config = dict(
    train_examples=195000,
    translate=0.12,
    tokenizer='word',
    vocab_size=61,
    loss='sigmoid',
    encoder_norm_position='pre',
    encoder_qk_norm=True,
    text_encoder_bias='qkv',
    init='xavier_uniform',
    optimizer='muon',
    momentum=0.95,
    adamw_lr_other_params=0.0016,
    final_lr_fraction=0.05,
)
Rows from block 3 of the image encoder of a small contrastive image-text model, named by matrix and row number. Rows with one number belong to one neuron. Each number is 128 + 32 x the weight over its row's rms, rounded and kept within 0 to 255. All counts start at 0.
After each neuron's rows are labels from the 100 images, of 14848, where the neuron reaches its highest value: "strongest on" is what is common among them. Only what is clearly more common there than usual is listed. The data: rendered solids tumbling over patterned floors. In brackets: how many of the 100.
# fc1: MLP up (encoder.blocks.3.mlp.fc1.weight, 384x192), inputs 0-95
# fc2: MLP down (encoder.blocks.3.mlp.fc2.weight, 192x384, transposed), outputs 0-95

fc1.260 [164 126  88  83 132 135 117  93 127 166 167 134  75  98  84 139 133 177 190 123 101 109 110  96 141  92 145 113 179 108 128 136  71  97 113 177 144 117 116 126 132 180  87 115 107 134 146 145 187  69 154  91 131 110 110 185 110 132 134 117  88 120 154 158 104 142 131  93  85 156 198 149  90 116 107 120 164 126 135 141 160 122 142 110 157  94 130 109 138 118 121 139 159 119 103 184]
fc2.260 [ 78  78 115 141 115 149 136 147 114  66 174 116 113  98 223 154 149 122 115 109 121 119 139 130 163  76 173  98  87 124 163 157 121 128  88  94 149 114 181 130 143 174 151 119 138  72 148 122 116 115 129 103 138  89 125 103 135 119 151 103 113 112 102 163 130  97  68 129  41  78 161 144 201 132  48 114 138 151 161 162 114 100  90 122 155 206 176 152 213 178 190 161 150 165  43 136]
strongest on: black object (72); its colour: black (34)

fc1.128 [151 167 139 184 147  93 137 185  80 123 124 128 131 162  85 146 111 102 172  91 130 105  87 116 168 139 184 128 125  81 124 149 122 115 149 136  97 143 104 211 146 145 125 136 143 134 163 101 163 121 135 154  94 123 134  98 108 121 142 130 166 106 138 175  76 185 115 158  95 174  83 166  84 119 168 119 105  93 163  55 132 121 176 158 144 171 105 111 115 170 159 118 105  84 126 135]
fc2.128 [ 94 132 149 146 161  91 208  75 118 102  78 175  85 196  91 103 159 132  70 119  99  97 105 149 161 129 144 176 135  98 120  64 130 149  65 127 124 190 112 137 102 159 141  94 139 135 115 155 131 143 122 119 129 186 110 165  81 100 181 112 120 164  98 157  94 165 135  55  98 153 126 137 145 161 104 125 145 150 133 100 143 159  77 168 126 154 120 177 143 164 120  54  81 174 171 172]
strongest on: yellow object (100); its colour: yellow (48)

fc1.232 [119 113 178 109 133 178 103 120  80 102 130  69  96 158 158 106 127 123 114  60 130 141 140 126 158  67 188 108 149 142 131 159 149 107  98 122 140 122 124 101 170 143 121 119 119 139 156 161 187 114  72 146 110 156 164 119 108 114  91 114 149 169 142 173 123 101  82 183 159  90 113 103 136  83 158  90 102 132 113 124  96  93 107 133 113 103 122 162  88 111 115  70 119 114 114 108]
fc2.232 [ 78 149 124  90 148 148  94 184  57 108  89 101 178 159 174 155  63 133  87 125 151  83  91 137 115 150 144 162 160 178 127  94 165  84  91 130 111 176 162  63 116 113  70 122 136 141 181  85 105  95  98 145 112 102 108  95 133 113 118 171 112 136 213 102 135 118 126 111 135 139 100  89 116 115 113 125  98  95 166 143  53 165 155 175  96 157 119  80 126 153 103 135 117  75 172 138]
strongest on: blue object (74)

fc1.327 [110 147 100 127 148 111 118 124 126 125 118 150 104 124 120 132 140 126 137 100 118 174 145 103  82 105 110 176 145 128 118 175 164 121 127 118 152 138 107  94 162 113 131  76  88 127 167 112 146 150 149  66 101 118 112  65 127 159 169 151 108 138 200  91 100 110 163 159 142 148 120 144 125 106  94 145 176 121  75 147 145 145 194 190 103 142 130 187  98 156  94 104  83  90 130 150]
fc2.327 [132 175 164 105 125  80 141 134 150 144 122 102 159 133 110 137 136 160 134 115 139 129 143 120 184 138 119 161  96 148 148  71 141 107 142  94 141 166 143 129 155 154 167  76 129 165 124 124 115 166  86 123 128 113 155 166  90 129 124 105 195 104 157 109  97 161 101  87 106 177 143 139  33  94 110  88 148 111 103 104  91 138 111 190 161 107 132 137 190 169 117  72  71  80 100 172]
strongest on: yellow object (63); star block (25)

fc1.278 [160 137 132 183 117 175 108  77  87 115 103 185 125 162 171 100 168 100  91  84 149 132  91 144  88 139 208 107 123 135 167 108  96  93  75 140  99  89 141 123  95 113 145 177 149 118 122  80 101 160 110 105 142  63 124 128  89  70 146 142  83 153  81 158 116  77 172 165 136 163 104 119 127 138 148 101 114 106 147 177 112 129  98 107 174 158 123 154 142 133 164 106 109 179 155 191]
fc2.278 [124 149 108  89  95 120  66 118  98 175  82  98 105 148 157 126 141 145 121  98  93 169 133  77 146 138 106 152 158 160 206 164 137 168 130 130  87 170 153 127 119 133 102 147  53 128 109  75 187 112 143  97 145 129 124 109 137  84 175  97 142 105 104 106 127 142 127  91  87 110 126 177 114 118 157 114 163 171 122 101 181 137 148 128  83 178 101 177 102 108 145 144 190  86 189 168]
strongest on: black object (54); grey object (47); its colour: grey (26); its colour: black (25)

fc1.54 [100 138 117 147 119 155 150 138  76 107 127 171 162 168 136 124 139 162 135 130 144 180  48 195 111 154 176 123 101 135 120 136 111 165  89 100 113 167 154 111 177 156 146 158 198  99  74 140 168 164 142 142 123 109 132 127  91  70 130 181 113 144 162  97  87 104 140 198  75 120 132 119 136 121 156 121  83 126 187  82 102 101 137 162 150 160 157 150  98 143 123 103  95 153  92 148]
fc2.54 [125 113 219 137 104 120 140 125  99 100 163 100 158 111 137 105 148  95 153 175 148 140  64 182  68  91  63 162 153 141 110  59 117  27 155  93 185 168  98 127 185 174 152 106  58 110 163  87 146 193 136 126 102 123 133  90  86 155 136 141 122 171 133 125 113 163  65 142  52  50 156 152 130 156 139 146 122 101 115 100 109 120 110 135 131 108 130 129  88 174 161 131 172 127 134 155]
strongest on: blue object (93)

fc1.343 [123 151 132 165 166 108 151  71  93  98 115  92 152 124 143  81 142 165 182 129 110 128 115 110  89 135 128  75  91  75  98 110 164 156 188 151 142  27 153 151 163 131 191 104 163 126 109 148  97  96 137 142  75 173 115 123 101 151 148 174 155 120 171 160  91 137 208  60 100 143 144 117 156 156 120 112 102 117 132 100 124 182 126  78 101 102 158 108 161 133 101 134  64 109  85  83]
fc2.343 [ 61 163 113 162 153 126 141 153 139 159  94 185 174 111 160  94 149 158 119 135  79 124  67 142 138 112  92 180 156 151 138 130 108 127 178  33 108 132 122 144 147 160 144 133  90  92 103  65 162 120 141 150 176 123 154 153 128 137 134  62 160  96 105 100 139 172 127  66 159  93 175  99 153 140 148 173 137 156  77 138  93  93 219 174 119 114 117  99 122 117 125 111 103  76 157  76]
strongest on: yellow object (61); count: four (57)